python train.py --model="audio frame classifier" --dataset="Morse code for random letters and digits, with fading, noise and interfering tones" --train_examples=26041 --n_mels=64 --hop_length=160 --input="log_mel" --spec_augment=true --win_length=400 --num_classes=37 --output_stride=4 --arch="jasper" --norm="batchnorm" --hidden_act="silu" --channel_attention="eca" --depths=[3, 4, 5, 3] --kernel_size=11 --stem="single" --widths=[192, 192, 192, 192] --init="xavier_uniform" --residual_init="none" --optimizer="soap" --beta2=0.999 --learning_rate=0.0028 --beta1=0.9 --shampoo_beta=0.999 --eps=1e-08 --precondition_frequency=25 --max_precond_dim=1024 --merge_dims=false --one_sided=false --adamw_lr_other_params=0.0012 --gradient_noise=0.3 --max_steps=12700 --batch_size=64 --epochs=31.2 --lr_schedule="linear" --final_lr_fraction=0 --warmup_steps=1270 --weight_decay=0.0 --adamw_weight_decay_other_params=0.01
Rows from block 10, named by matrix and row number. Rows with one number belong to one channel. Each number is 200 + 30 x the weight over the matrix's rms, rounded and kept within 0 to 999. All counts start at 0.
# convs0: first width-11 conv (model.blocks.10.convs.0.weight, 192x192x11), inputs 80-87, a 11 kernel for each
# convs1: second width-11 conv (model.blocks.10.convs.1.weight, 192x192x11, transposed), outputs 80-87, a 11 kernel for each
convs0.49,210,228,202,174,189,234,150,236,179,193,228,208,184,174,239,178,229,222,252,203,188,181,199,192,230,248,142,197,235,190,199,262,179,207,185,236,254,206,157,239,217,190,164,187,235,153,219,148,174,215,231,265,186,221,169,247,210,243,215,176,215,197,190,212,222,235,192,246,257,190,208,187,171,159,212,192,205,199,165,187,190,183,195,175,219,229,233,205
convs1.49,192,294,203,153,197,221,258,144,200,245,161,224,203,238,245,180,176,212,238,185,188,181,226,183,266,266,201,225,135,239,205,160,249,243,216,202,245,220,219,215,150,133,161,171,149,206,208,137,218,201,205,176,160,181,219,216,229,206,236,226,199,219,170,176,186,185,200,213,203,216,169,156,226,170,206,223,150,208,172,246,200,241,173,207,224,221,199,198
convs0.50,230,210,153,246,173,217,182,209,268,218,208,226,156,156,210,210,206,251,208,194,229,191,164,186,181,209,225,184,219,156,193,146,192,174,221,228,155,216,230,169,209,217,262,182,220,170,164,200,227,213,209,227,182,188,195,220,227,183,203,178,211,217,221,246,187,225,226,207,186,202,262,167,202,139,237,211,175,228,197,230,205,220,199,162,178,174,208,169
convs1.50,169,212,192,181,253,160,213,220,166,159,232,198,238,201,252,162,177,146,178,207,230,158,177,166,257,203,189,200,227,223,194,180,171,192,204,191,240,155,218,165,215,185,205,202,183,198,202,202,238,208,229,221,262,212,195,202,239,178,226,174,243,192,188,212,234,217,245,209,207,207,208,228,222,215,164,223,232,113,224,212,229,216,173,202,209,216,206,146
convs0.51,164,217,157,206,206,234,162,248,177,230,188,206,250,191,164,216,206,145,198,180,214,238,233,218,205,139,215,203,207,222,195,226,177,199,185,218,177,261,213,204,181,124,251,195,210,165,222,214,164,219,217,220,183,200,196,178,214,207,156,195,206,192,196,147,151,224,224,162,217,169,169,209,198,188,202,253,211,175,179,231,198,241,181,195,193,198,287,176
convs1.51,196,244,205,226,178,177,226,211,255,209,205,211,191,182,185,236,212,181,239,207,222,134,249,200,204,220,223,184,194,212,274,153,204,217,195,126,197,160,286,155,181,225,167,207,259,210,200,181,198,221,187,170,198,261,149,226,232,159,219,240,161,206,186,159,242,209,173,178,225,232,154,235,238,207,152,195,187,205,157,258,212,179,157,217,170,194,207,230
convs0.52,172,218,192,201,184,134,280,211,172,174,195,205,201,181,224,220,163,265,190,175,201,195,206,223,146,284,206,227,189,198,146,195,189,222,192,235,179,235,205,223,187,204,160,218,200,193,202,221,212,147,189,181,213,187,199,181,179,247,204,242,208,167,173,206,212,209,216,183,173,227,184,217,286,234,222,135,231,198,255,159,189,202,200,215,207,180,252,187
convs1.52,219,241,212,173,215,180,221,208,227,196,173,209,232,208,137,193,220,185,177,222,176,227,239,199,212,214,128,182,219,246,178,200,172,180,232,200,221,257,196,208,207,181,227,207,233,227,191,154,255,233,255,210,206,161,201,154,135,212,217,268,203,235,183,212,166,199,188,199,182,164,211,165,177,179,200,232,174,303,205,216,208,221,206,215,215,176,175,147
convs0.53,259,211,251,173,217,213,163,176,241,182,209,201,236,222,153,209,178,177,236,211,180,153,188,190,200,186,256,127,161,226,165,258,253,145,245,201,203,233,207,225,178,168,203,208,235,153,222,196,210,172,134,213,233,197,255,189,201,238,251,236,197,188,205,174,190,179,181,176,219,186,208,287,155,236,207,206,152,221,207,228,197,250,176,158,182,181,276,206
convs1.53,170,216,135,208,254,207,197,248,179,215,214,253,197,239,145,232,220,225,225,164,224,169,169,196,227,255,226,231,226,178,209,162,218,192,247,215,145,185,188,241,253,182,212,163,169,145,216,165,172,244,212,272,186,237,197,166,222,163,259,187,225,185,205,185,145,213,169,228,152,225,197,225,252,189,201,214,180,214,157,164,212,220,203,152,186,243,190,205
convs0.54,170,179,219,209,215,188,201,178,159,182,191,171,219,137,199,164,206,237,187,204,250,234,194,194,173,189,218,225,199,206,210,240,180,138,195,222,167,220,172,230,169,166,202,184,126,209,155,244,214,179,205,229,211,211,213,241,248,236,201,174,199,226,207,219,159,195,224,224,174,182,217,238,141,162,157,221,185,192,212,212,217,259,203,176,227,162,229,195
convs1.54,206,191,207,222,232,177,244,177,215,185,204,220,223,205,224,212,199,191,191,177,155,169,154,170,180,188,215,211,124,201,232,231,138,207,162,223,193,177,189,224,200,234,172,175,232,230,170,164,188,201,208,205,197,243,116,227,150,196,205,197,208,155,192,167,199,171,202,166,188,212,208,215,181,233,155,201,191,213,150,174,216,231,191,232,192,232,171,181
convs0.55,205,168,156,219,210,190,201,193,175,201,179,145,167,171,175,182,241,198,183,193,242,202,206,200,164,156,201,211,215,195,249,210,164,165,162,236,248,188,203,117,141,256,182,222,187,244,190,210,182,195,212,249,179,189,144,175,198,307,179,236,186,182,250,211,240,213,164,199,182,261,161,167,262,226,186,148,230,184,165,197,232,218,199,231,175,182,194,253
convs1.55,165,213,253,152,198,212,200,235,204,244,206,209,201,153,239,211,187,228,217,269,230,230,228,176,208,213,169,218,123,205,219,166,199,217,185,209,218,171,169,212,175,143,255,168,199,166,267,174,204,165,153,257,188,253,128,190,206,216,213,213,195,168,180,185,213,197,114,233,197,150,224,176,205,177,183,235,111,184,234,181,189,179,224,184,205,245,235,203
convs0.56,147,259,219,189,194,183,197,181,232,224,230,141,242,210,169,178,183,254,208,189,159,250,180,200,190,212,162,108,182,162,188,228,217,193,193,223,152,225,214,141,159,148,233,199,223,162,216,159,257,195,241,154,228,198,190,182,161,237,176,189,233,205,177,180,225,195,270,182,197,208,205,185,153,222,215,133,171,226,206,180,222,169,228,230,206,169,194,187
convs1.56,182,141,217,241,158,227,214,183,213,197,225,169,231,205,225,195,209,197,206,221,202,251,142,185,229,217,181,194,194,247,200,197,222,219,184,207,214,154,270,167,212,167,180,232,159,231,167,244,206,205,165,214,206,241,203,171,234,216,236,183,176,130,231,190,217,157,191,214,214,184,153,229,225,174,202,172,182,194,174,193,158,241,261,172,192,180,250,182
convs0.57,180,211,197,241,161,202,140,212,211,231,183,190,223,222,142,212,185,263,155,225,143,231,188,250,216,259,213,219,259,199,170,237,200,208,207,179,234,253,190,206,203,225,200,246,127,257,210,195,138,219,143,201,221,182,188,152,176,231,222,193,253,156,210,213,207,148,181,231,173,189,213,197,194,185,181,178,208,183,162,184,247,189,221,198,176,218,175,162
convs1.57,185,174,214,162,208,220,153,179,196,167,242,179,236,183,230,157,182,171,219,207,172,205,201,227,198,133,141,168,232,193,261,267,190,230,233,199,211,173,196,150,244,194,199,217,208,201,198,241,181,180,185,186,228,196,225,185,162,203,199,193,174,208,207,183,269,192,186,181,216,181,234,230,243,234,205,146,247,180,213,208,272,227,207,188,183,213,182,134
convs0.58,206,197,227,229,176,203,231,204,226,182,243,183,156,234,206,211,186,230,171,233,239,218,206,185,250,217,170,151,221,191,189,199,156,156,199,170,221,219,291,179,181,203,172,153,185,229,198,169,158,187,219,226,207,190,152,232,231,256,218,133,222,173,194,208,177,170,197,180,212,245,259,203,204,244,182,218,172,214,196,184,192,245,165,175,201,204,207,146
convs1.58,150,176,197,168,164,182,213,217,151,201,256,212,137,241,201,156,184,200,146,206,213,161,230,183,206,184,208,175,226,184,158,149,141,220,192,160,208,207,196,214,173,196,200,214,251,173,165,247,230,164,137,201,219,205,216,231,258,197,212,204,211,204,166,183,201,200,245,209,237,178,173,182,168,208,249,201,180,215,142,186,202,196,250,211,171,230,213,194
convs0.59,237,226,204,235,252,147,165,222,117,208,220,197,226,239,219,154,189,243,233,145,221,211,214,239,205,142,231,206,221,196,195,205,223,216,198,220,208,165,210,187,201,169,251,200,190,226,241,192,220,239,214,224,220,217,181,206,209,228,168,182,177,211,187,247,211,162,143,241,191,167,217,149,218,141,231,216,222,171,195,207,205,167,214,183,178,232,231,177
convs1.59,232,180,192,160,201,267,208,220,255,183,180,201,211,248,196,186,241,159,197,221,209,199,156,176,204,224,192,167,237,215,199,242,168,188,202,213,213,210,181,207,125,239,184,179,196,252,219,182,209,157,137,193,196,166,219,210,194,131,199,185,199,182,213,228,181,228,229,202,181,215,220,223,200,225,176,169,178,195,186,162,193,229,166,202,192,199,149,165
convs0.60,196,158,162,166,157,196,172,205,207,233,178,241,192,164,207,206,184,217,190,145,222,202,141,145,168,183,210,222,202,197,175,172,163,234,187,196,203,211,203,256,230,146,214,218,180,218,233,167,211,213,168,187,196,184,147,164,242,227,243,219,216,252,247,181,190,185,179,173,240,182,199,186,177,243,235,190,199,243,167,229,204,177,193,176,262,195,155,214
convs1.60,245,139,183,224,158,197,174,236,187,194,219,169,199,223,215,202,184,209,219,197,174,221,146,106,217,212,219,241,156,265,158,213,212,209,214,184,187,214,199,203,233,169,217,168,136,266,185,209,170,177,202,223,209,202,185,145,214,180,189,202,189,194,219,196,170,185,242,209,214,192,206,215,149,208,199,179,155,161,193,173,183,219,200,222,189,214,177,156
convs0.61,208,178,195,214,179,197,231,180,159,259,161,171,197,175,183,176,204,202,237,248,186,209,182,215,165,226,257,148,250,160,167,188,208,181,204,160,202,187,203,222,225,176,203,224,171,239,203,200,169,167,223,203,214,222,215,205,214,174,203,180,240,181,202,231,155,250,195,197,184,159,174,250,207,148,204,216,173,171,194,170,169,231,276,201,214,215,219,135
convs1.61,186,206,201,175,158,137,206,196,189,222,201,190,178,204,236,148,200,220,160,222,126,186,201,195,191,201,202,199,232,226,215,207,214,225,149,215,251,236,170,208,175,178,164,208,140,154,212,247,196,170,214,227,244,222,203,157,191,223,193,245,159,217,198,169,204,216,193,160,200,252,200,174,211,156,196,161,199,190,194,225,213,210,172,227,236,152,188,123
convs0.62,220,256,139,242,172,225,172,202,230,166,186,233,202,189,192,189,205,222,196,209,179,188,158,235,216,200,258,179,193,217,218,192,210,229,181,235,259,185,148,222,202,122,190,176,213,197,192,215,169,187,162,206,215,208,200,146,224,156,183,171,208,204,208,186,163,237,222,242,178,226,158,186,205,204,199,212,182,176,229,199,215,155,246,185,208,250,248,216
convs1.62,197,184,195,239,165,196,223,202,219,221,189,183,209,195,171,222,198,203,240,204,228,166,248,209,181,164,246,237,185,207,199,199,210,226,239,152,199,226,148,183,181,166,211,194,154,228,169,213,190,197,161,188,204,200,194,205,208,199,193,154,198,221,216,250,182,216,170,150,256,173,232,195,187,254,160,202,170,212,221,189,199,235,188,178,182,215,205,226
convs0.63,215,142,188,199,143,213,170,202,230,220,206,210,249,170,209,127,243,189,205,220,220,201,184,192,260,192,185,221,184,165,197,225,195,219,200,209,255,219,188,216,213,173,222,218,141,246,200,204,213,230,231,207,168,198,231,159,165,225,195,218,227,141,179,167,239,162,218,153,248,219,235,245,179,131,188,230,198,144,234,220,233,246,213,224,206,150,194,217
convs1.63,168,260,231,209,213,202,239,207,198,196,214,210,204,207,196,234,166,191,188,206,164,190,229,191,157,182,209,188,209,260,168,193,260,187,251,194,189,182,206,207,152,158,224,190,157,172,168,208,193,208,206,198,207,162,203,178,206,226,234,204,233,212,204,177,265,207,208,177,255,191,185,170,202,226,217,222,239,146,226,206,212,184,209,191,242,200,214,192
convs0.64,170,241,236,189,205,186,216,217,228,182,209,161,216,211,223,156,248,196,198,177,249,187,183,181,239,154,224,161,184,193,216,219,178,160,205,214,195,165,168,158,192,198,220,279,187,174,175,175,233,152,158,183,213,207,221,251,173,193,196,163,215,193,233,187,290,153,243,284,174,180,194,225,241,248,209,198,219,193,197,244,241,232,258,191,143,178,194,187
convs1.64,209,213,211,169,215,193,244,245,183,162,196,201,223,215,234,191,180,271,180,211,198,264,194,191,158,169,203,217,167,225,272,162,200,201,244,213,167,228,174,196,212,213,187,197,234,211,230,166,209,218,207,202,147,185,190,186,218,204,185,177,141,216,185,222,212,248,159,214,201,201,163,212,210,202,172,196,207,160,175,120,236,286,174,196,196,246,217,159
convs0.65,207,189,163,226,176,182,187,214,186,202,171,182,301,180,195,231,193,162,168,237,187,214,196,198,225,193,204,158,176,166,233,174,218,215,163,202,203,245,202,192,194,173,188,167,159,140,187,266,179,151,181,164,245,217,196,262,156,160,211,204,198,185,254,226,211,178,195,176,235,174,164,142,173,186,191,226,205,204,130,245,178,209,188,172,259,188,231,188
convs1.65,175,193,210,181,163,232,171,229,182,255,167,168,210,187,121,221,252,207,208,209,123,206,197,232,186,263,159,162,210,210,222,203,135,222,227,229,162,149,194,222,268,170,152,148,205,142,142,242,249,169,197,154,169,212,190,221,232,167,214,214,174,192,180,242,232,204,173,231,168,204,243,184,245,183,216,167,192,217,190,184,189,168,234,224,205,153,227,209
convs0.66,171,209,228,228,214,251,253,170,269,177,195,208,214,247,242,129,205,196,192,199,170,161,246,189,209,258,241,165,231,211,226,188,172,195,239,213,216,211,135,209,197,188,215,210,189,213,196,172,179,229,256,231,181,178,159,223,185,204,242,221,231,236,207,162,199,232,237,157,141,200,203,154,215,128,204,204,215,184,182,212,242,217,202,168,208,209,214,192
convs1.66,234,140,194,230,217,210,174,228,190,218,158,201,178,209,191,191,244,171,217,181,199,169,168,167,145,182,210,215,207,153,172,210,192,213,124,206,243,248,186,201,214,193,215,243,151,176,212,182,239,221,232,173,232,162,210,199,192,185,235,186,190,217,161,169,217,212,162,216,191,204,184,147,172,217,168,207,208,225,210,168,191,246,220,197,190,263,164,216
convs0.67,248,200,212,217,221,189,212,189,228,187,196,174,215,227,214,231,158,268,198,165,228,246,195,231,102,177,224,167,187,175,216,264,202,204,190,222,180,220,156,234,214,246,170,143,217,230,161,193,168,205,172,146,178,151,189,205,182,203,212,201,224,227,212,151,216,185,224,225,209,198,203,228,198,181,209,251,78,191,247,228,210,258,223,202,187,204,179,217
convs1.67,199,183,255,238,210,218,202,190,152,205,163,169,216,174,187,138,154,262,255,202,184,199,189,165,197,145,132,200,281,222,158,199,227,158,233,247,196,147,232,166,239,218,215,183,213,185,232,189,197,179,246,226,197,203,234,184,214,164,203,193,253,246,201,232,155,242,209,193,148,206,268,226,210,226,168,186,205,208,176,252,200,215,204,204,212,194,195,190
convs0.68,164,209,196,230,186,204,207,217,225,202,137,129,152,209,207,205,174,204,184,209,174,174,189,227,192,213,236,215,219,234,199,180,130,124,208,145,202,202,213,193,217,206,182,202,224,199,216,215,157,203,154,209,208,231,196,169,166,252,116,197,177,214,216,137,211,140,206,169,215,211,179,219,239,190,137,213,162,187,225,230,166,191,301,154,209,197,167,251
convs1.68,205,203,237,202,194,249,185,177,258,195,193,176,150,212,179,243,173,231,218,202,209,233,160,140,257,237,194,201,208,253,142,183,233,172,164,151,228,214,224,229,178,223,127,202,201,202,213,208,209,143,173,221,156,221,227,237,189,232,206,216,222,213,203,209,184,191,199,175,256,217,167,123,233,211,162,225,176,182,203,183,261,214,205,201,212,181,229,166
convs0.69,203,187,220,228,202,205,218,183,203,241,262,170,244,209,244,215,160,207,194,179,196,217,145,234,202,252,162,166,165,201,207,204,207,190,145,184,216,204,234,215,206,235,185,203,170,187,254,268,183,205,164,197,215,142,300,180,180,148,233,214,238,174,206,218,187,188,224,207,168,130,255,204,213,257,228,197,194,174,179,163,237,174,154,215,177,160,252,233
convs1.69,186,153,240,194,213,196,266,209,206,227,210,174,194,184,195,171,180,214,231,161,180,218,168,182,206,189,234,215,198,138,205,177,205,186,151,236,162,222,175,249,239,171,206,198,189,209,178,207,178,246,206,205,187,194,202,200,202,230,184,141,244,199,238,176,200,216,240,201,140,223,182,176,196,211,267,213,194,167,194,254,165,226,175,189,237,183,252,185
convs0.70,202,189,207,213,203,222,209,229,181,223,180,210,221,180,155,226,230,180,194,250,180,187,201,211,250,194,244,233,190,234,228,182,173,230,197,200,189,140,179,177,195,183,208,203,183,181,184,204,184,219,171,185,196,165,191,193,189,214,179,190,199,191,203,212,256,248,197,238,209,171,189,188,185,225,193,226,201,208,177,187,154,181,225,221,194,211,190,206
convs1.70,244,193,198,186,195,227,125,195,252,185,125,196,227,200,217,194,218,185,191,193,226,157,207,187,167,210,212,188,169,179,195,185,216,227,224,214,154,136,235,172,223,224,214,204,199,186,226,198,227,216,176,224,213,234,242,226,228,186,206,155,210,221,188,192,157,240,136,171,226,175,207,138,205,183,196,174,206,229,197,214,201,101,207,219,143,216,197,248
convs0.71,172,180,227,186,180,154,239,243,196,180,241,227,242,168,219,207,147,214,202,213,263,197,205,211,227,222,204,136,218,196,195,170,183,209,161,137,164,189,166,194,212,252,148,207,187,197,243,178,245,188,272,180,203,185,189,194,135,180,216,163,237,153,175,177,184,187,172,212,189,120,164,208,222,188,193,230,227,198,196,180,177,197,259,199,188,221,242,211
convs1.71,204,205,207,209,101,199,207,223,202,221,195,197,154,245,176,210,213,200,218,151,135,208,246,213,203,235,186,184,216,181,196,197,195,189,145,218,155,175,232,211,221,190,219,185,216,239,189,262,220,270,231,218,207,148,158,222,181,207,183,236,107,259,167,197,181,120,143,265,157,240,242,156,222,202,213,197,209,147,228,245,178,230,180,207,205,231,209,183
convs0.72,181,185,229,193,218,206,179,220,212,221,225,224,219,194,204,210,176,121,180,159,223,212,202,158,192,170,195,300,193,211,216,210,203,182,198,200,147,203,174,221,182,209,166,175,197,206,264,200,212,182,214,143,182,178,158,202,265,170,218,229,126,214,127,255,218,218,213,189,190,211,172,199,154,204,230,201,189,192,169,166,246,185,266,251,167,205,228,256
convs1.72,191,195,146,197,188,180,189,194,188,190,218,214,245,165,226,157,185,197,215,203,196,208,222,137,197,209,234,164,218,198,244,225,180,206,241,236,233,214,162,174,182,222,180,202,245,168,179,154,198,269,231,240,197,225,167,240,194,172,202,217,178,204,224,235,177,180,169,227,194,151,201,179,207,175,203,173,253,221,175,192,211,238,214,219,199,204,154,202
convs0.73,189,201,186,200,241,202,201,216,174,200,202,192,226,205,251,181,167,186,224,187,183,220,188,234,164,229,209,194,207,231,201,208,178,175,212,179,183,225,218,223,196,203,177,210,212,202,168,159,245,239,215,139,206,163,222,187,163,165,248,251,201,184,216,238,126,189,223,207,217,129,209,203,132,203,214,189,147,160,222,209,181,162,159,269,239,206,135,258
convs1.73,242,192,217,189,194,177,175,261,216,233,189,198,177,201,157,213,212,143,260,213,201,208,263,241,156,183,195,190,203,170,214,188,192,188,200,191,194,258,178,263,129,233,161,224,229,199,160,151,198,203,183,192,223,170,217,203,175,200,179,169,172,226,200,296,166,226,256,236,201,262,217,235,215,192,230,224,185,226,194,182,167,158,191,232,191,175,201,185
convs0.74,200,182,218,232,185,171,208,151,236,196,201,185,190,169,193,201,249,209,201,191,169,185,184,173,212,232,231,161,232,196,179,227,184,151,201,167,204,219,174,209,183,187,232,199,207,196,225,209,182,184,157,219,201,229,158,179,233,187,213,238,263,217,235,215,202,207,213,158,257,195,193,165,170,133,163,167,208,181,246,193,164,177,173,202,146,202,211,182
convs1.74,174,206,219,144,219,235,160,203,208,194,166,167,193,144,215,144,244,212,243,216,192,239,189,161,238,181,222,211,164,182,192,183,217,252,218,188,238,195,200,205,202,158,203,165,214,169,232,165,194,214,190,247,207,160,214,238,167,155,161,183,175,199,154,149,168,197,242,221,203,190,183,228,171,209,176,169,156,170,211,214,166,207,172,167,242,238,141,185
convs0.75,194,154,190,202,179,222,187,214,243,177,220,194,257,212,149,224,236,155,266,228,210,184,179,177,224,210,175,179,213,256,230,222,180,176,248,200,239,158,198,162,210,203,271,235,158,240,155,195,158,233,183,169,121,212,185,183,246,209,242,199,182,191,187,203,206,191,163,175,214,181,170,216,175,210,204,197,200,220,245,222,170,179,182,263,240,180,188,201
convs1.75,216,151,188,198,171,232,230,200,219,228,181,176,240,214,230,137,228,146,223,149,192,164,252,185,218,116,182,175,188,175,196,221,259,188,134,237,239,185,150,202,207,131,179,191,151,191,170,204,182,197,241,156,220,199,227,211,166,207,239,142,187,175,215,171,210,224,200,202,241,206,202,212,200,183,197,203,238,222,249,166,228,178,246,166,228,231,167,213
convs0.76,182,143,210,197,207,208,172,272,230,172,215,183,188,171,197,248,221,165,211,231,218,228,215,183,214,156,229,184,237,218,235,205,149,238,167,207,216,214,228,257,189,200,233,209,192,169,186,159,167,177,212,185,195,193,194,170,287,150,207,211,205,199,197,182,221,201,248,243,128,218,203,137,198,241,162,203,205,206,218,193,183,225,201,272,190,172,238,188
convs1.76,210,227,189,208,249,186,219,218,201,188,150,186,229,162,183,235,210,192,204,206,201,175,216,209,186,231,160,216,232,185,164,172,198,204,187,213,198,158,226,240,206,194,224,202,166,213,230,185,197,211,228,195,219,217,157,197,189,208,187,231,202,259,185,210,216,232,238,211,236,95,201,174,246,231,218,215,216,220,156,182,164,209,202,187,224,144,215,254
convs0.77,203,234,156,167,229,230,174,191,167,204,244,175,243,191,235,262,213,176,167,204,167,195,140,210,189,241,237,240,214,238,273,216,183,172,201,189,155,230,279,182,218,154,250,192,242,198,264,199,185,181,178,214,186,230,211,205,188,209,159,223,183,191,201,161,230,191,212,201,210,251,151,224,207,172,177,223,173,220,129,138,218,187,199,209,182,161,205,188
convs1.77,228,211,219,226,149,197,170,163,182,233,173,174,268,217,212,259,214,185,180,205,187,216,226,177,279,178,180,196,173,226,199,203,181,225,194,190,178,230,229,159,229,170,195,205,173,226,210,183,262,190,174,215,197,260,211,207,168,201,214,179,238,187,246,195,184,180,202,207,234,183,160,226,182,157,181,224,187,204,205,185,146,202,228,167,209,161,136,161
convs0.78,220,233,245,202,166,179,237,180,190,134,249,179,235,188,227,232,137,253,178,209,199,169,219,207,207,222,173,168,242,197,167,183,255,231,188,203,181,160,183,202,214,151,181,226,200,168,220,238,178,163,240,223,224,181,155,236,219,218,185,243,231,171,196,215,213,167,207,179,197,213,226,189,195,160,159,171,226,183,228,238,183,191,170,208,156,205,206,172
convs1.78,216,243,165,204,164,188,228,187,202,184,230,191,129,194,179,183,237,237,211,199,219,215,209,174,161,148,179,164,197,172,204,165,198,178,167,251,200,152,180,191,157,189,197,196,251,216,189,193,242,196,206,189,191,167,208,195,251,202,194,165,223,174,188,177,240,188,131,190,175,243,188,191,183,239,158,187,185,169,138,233,187,209,189,157,181,219,175,144
convs0.79,198,179,181,209,246,230,170,180,204,201,217,113,172,248,190,225,228,189,196,175,192,238,190,184,165,171,194,243,219,133,211,182,191,200,232,190,226,168,219,233,208,202,183,199,172,229,157,149,196,193,173,182,201,194,199,240,225,214,259,185,174,221,142,167,226,260,251,175,176,219,187,179,213,214,214,223,175,187,236,185,176,230,229,113,232,175,155,224
convs1.79,176,209,225,173,170,196,237,195,164,212,208,166,206,205,209,210,217,245,213,180,189,219,216,158,148,251,221,237,169,175,202,190,215,206,155,175,194,283,204,180,245,235,231,185,191,202,264,177,140,199,223,224,226,231,209,160,213,175,224,243,201,186,185,198,206,237,243,189,185,212,186,283,234,139,196,260,199,203,214,195,200,156,199,191,188,242,181,201
convs0.80,203,244,154,206,156,191,216,227,232,206,169,167,175,213,243,146,189,194,181,166,217,176,240,186,230,193,181,248,177,219,212,158,260,217,181,203,214,167,235,216,145,204,249,167,205,243,179,185,211,169,159,214,194,198,153,188,237,208,216,251,188,220,259,228,164,238,190,116,234,197,226,178,190,234,203,186,223,189,264,190,223,162,235,188,200,251,215,155
convs1.80,190,242,196,163,200,211,249,216,197,222,170,220,218,228,159,186,201,183,165,168,146,213,199,177,210,216,201,201,236,181,106,216,153,228,200,186,189,189,249,209,213,167,164,155,178,185,238,202,211,179,160,223,183,211,209,238,149,198,235,193,170,201,238,161,204,208,171,235,231,228,225,204,199,189,260,225,162,226,174,183,170,137,223,180,205,179,205,235
convs0.81,204,214,222,212,193,206,197,270,195,178,230,164,198,180,172,136,164,206,215,210,139,202,188,211,158,221,243,223,220,198,170,237,213,170,195,201,184,202,197,183,264,204,122,179,199,184,170,221,183,219,192,239,230,190,223,207,210,146,185,212,183,188,203,150,207,230,237,222,173,180,212,209,165,182,259,212,219,164,216,170,193,213,198,167,192,197,173,202
convs1.81,214,203,259,177,159,179,239,207,225,201,213,163,179,155,182,170,212,178,208,202,193,254,124,226,219,211,249,182,171,187,164,243,197,213,168,194,194,177,122,232,219,219,235,191,179,173,184,239,227,194,189,192,230,206,187,259,230,200,183,182,154,193,181,161,228,147,215,203,198,207,242,173,148,252,244,224,151,195,168,219,239,198,256,240,188,160,140,249
convs0.82,210,208,208,223,176,218,180,261,234,170,166,212,197,185,241,272,222,187,200,228,213,138,217,205,174,184,224,190,180,153,222,136,268,180,234,250,117,199,218,238,138,167,201,199,234,152,221,180,207,220,188,220,165,170,285,157,164,161,263,186,168,205,239,218,162,171,213,176,230,208,223,210,189,220,143,162,200,138,187,185,199,175,196,157,224,200,163,235
convs1.82,203,181,217,171,213,196,204,217,184,229,209,139,167,206,142,242,185,130,165,289,239,229,206,189,253,224,235,173,160,248,237,202,212,212,234,173,167,182,211,187,184,175,222,253,174,202,211,216,244,208,217,201,235,223,188,228,247,199,193,213,229,236,145,203,219,266,180,225,185,234,195,156,130,151,213,231,250,213,217,223,198,172,162,195,203,170,202,208
convs0.83,180,247,176,204,227,181,202,161,174,253,189,172,219,152,220,252,182,202,222,214,149,197,221,185,223,166,212,217,173,179,231,183,181,209,233,189,256,237,216,171,199,203,171,216,296,227,233,179,171,179,219,204,211,200,227,198,178,183,212,240,220,156,163,238,236,209,158,198,188,237,245,148,189,180,137,167,237,165,229,193,261,157,241,201,221,146,140,223
convs1.83,148,187,225,202,151,169,174,208,264,197,228,190,204,228,200,196,210,204,219,254,208,200,134,203,171,180,187,195,181,223,224,211,171,180,215,177,214,190,165,177,239,200,155,183,199,219,173,190,170,170,208,227,228,196,192,214,173,201,163,227,221,257,214,223,234,215,212,134,201,215,182,184,207,200,220,189,166,224,152,220,159,223,208,208,230,229,155,217
convs0.84,156,179,203,267,211,215,224,212,204,199,201,214,223,224,223,186,166,208,178,191,189,194,224,210,177,192,232,189,185,139,203,235,212,213,202,172,236,195,201,236,195,187,218,201,236,207,306,198,230,190,214,163,247,197,226,249,200,233,176,217,221,221,189,208,199,210,228,232,195,258,188,220,170,186,167,118,251,159,181,217,207,195,139,191,226,263,181,195
convs1.84,182,190,197,217,243,243,181,169,211,184,254,175,195,178,249,191,185,197,193,189,194,191,177,183,234,228,201,178,214,250,148,236,227,193,173,131,196,219,205,176,207,178,246,164,207,205,188,212,193,189,208,167,193,175,261,185,184,170,202,157,228,191,211,209,170,177,228,200,249,215,209,232,191,207,213,183,178,200,216,191,134,198,207,197,159,174,252,193
convs0.85,249,258,219,202,184,252,174,216,202,174,203,221,192,193,157,187,187,214,222,182,213,207,190,198,238,270,214,118,160,202,157,232,238,192,197,216,287,173,148,216,227,155,256,231,196,254,230,223,175,184,146,203,152,195,236,172,227,215,177,226,233,190,204,216,244,208,185,212,176,244,254,270,208,163,197,151,193,211,157,182,192,159,168,192,182,231,152,212
convs1.85,196,184,188,170,221,172,221,247,189,187,209,201,215,230,202,169,225,209,209,161,199,159,176,241,177,224,174,188,243,207,177,184,170,205,166,241,211,157,210,177,205,206,128,211,189,260,196,186,199,150,187,167,182,217,202,169,215,155,192,162,211,168,181,208,93,264,155,169,190,174,188,238,195,211,226,139,214,183,142,249,195,220,140,199,140,225,201,165
convs0.86,184,165,196,201,190,164,216,193,193,166,197,194,191,175,159,232,229,247,174,160,201,222,201,171,256,190,226,190,243,196,192,206,207,183,194,220,243,170,173,246,218,203,194,199,204,186,207,131,239,185,221,144,201,202,213,157,225,204,228,258,216,169,208,195,244,152,251,186,183,147,192,184,264,219,194,210,164,211,201,267,209,200,201,155,213,196,201,189
convs1.86,219,196,222,171,165,173,221,194,146,226,214,224,202,199,251,218,214,210,190,200,185,199,163,167,192,217,175,132,185,212,206,162,234,183,220,226,199,187,197,237,190,154,208,220,234,260,208,193,153,196,227,230,198,257,221,213,203,150,225,167,143,171,188,198,242,249,248,183,180,171,174,217,186,267,175,204,193,210,217,175,190,153,243,182,204,221,255,196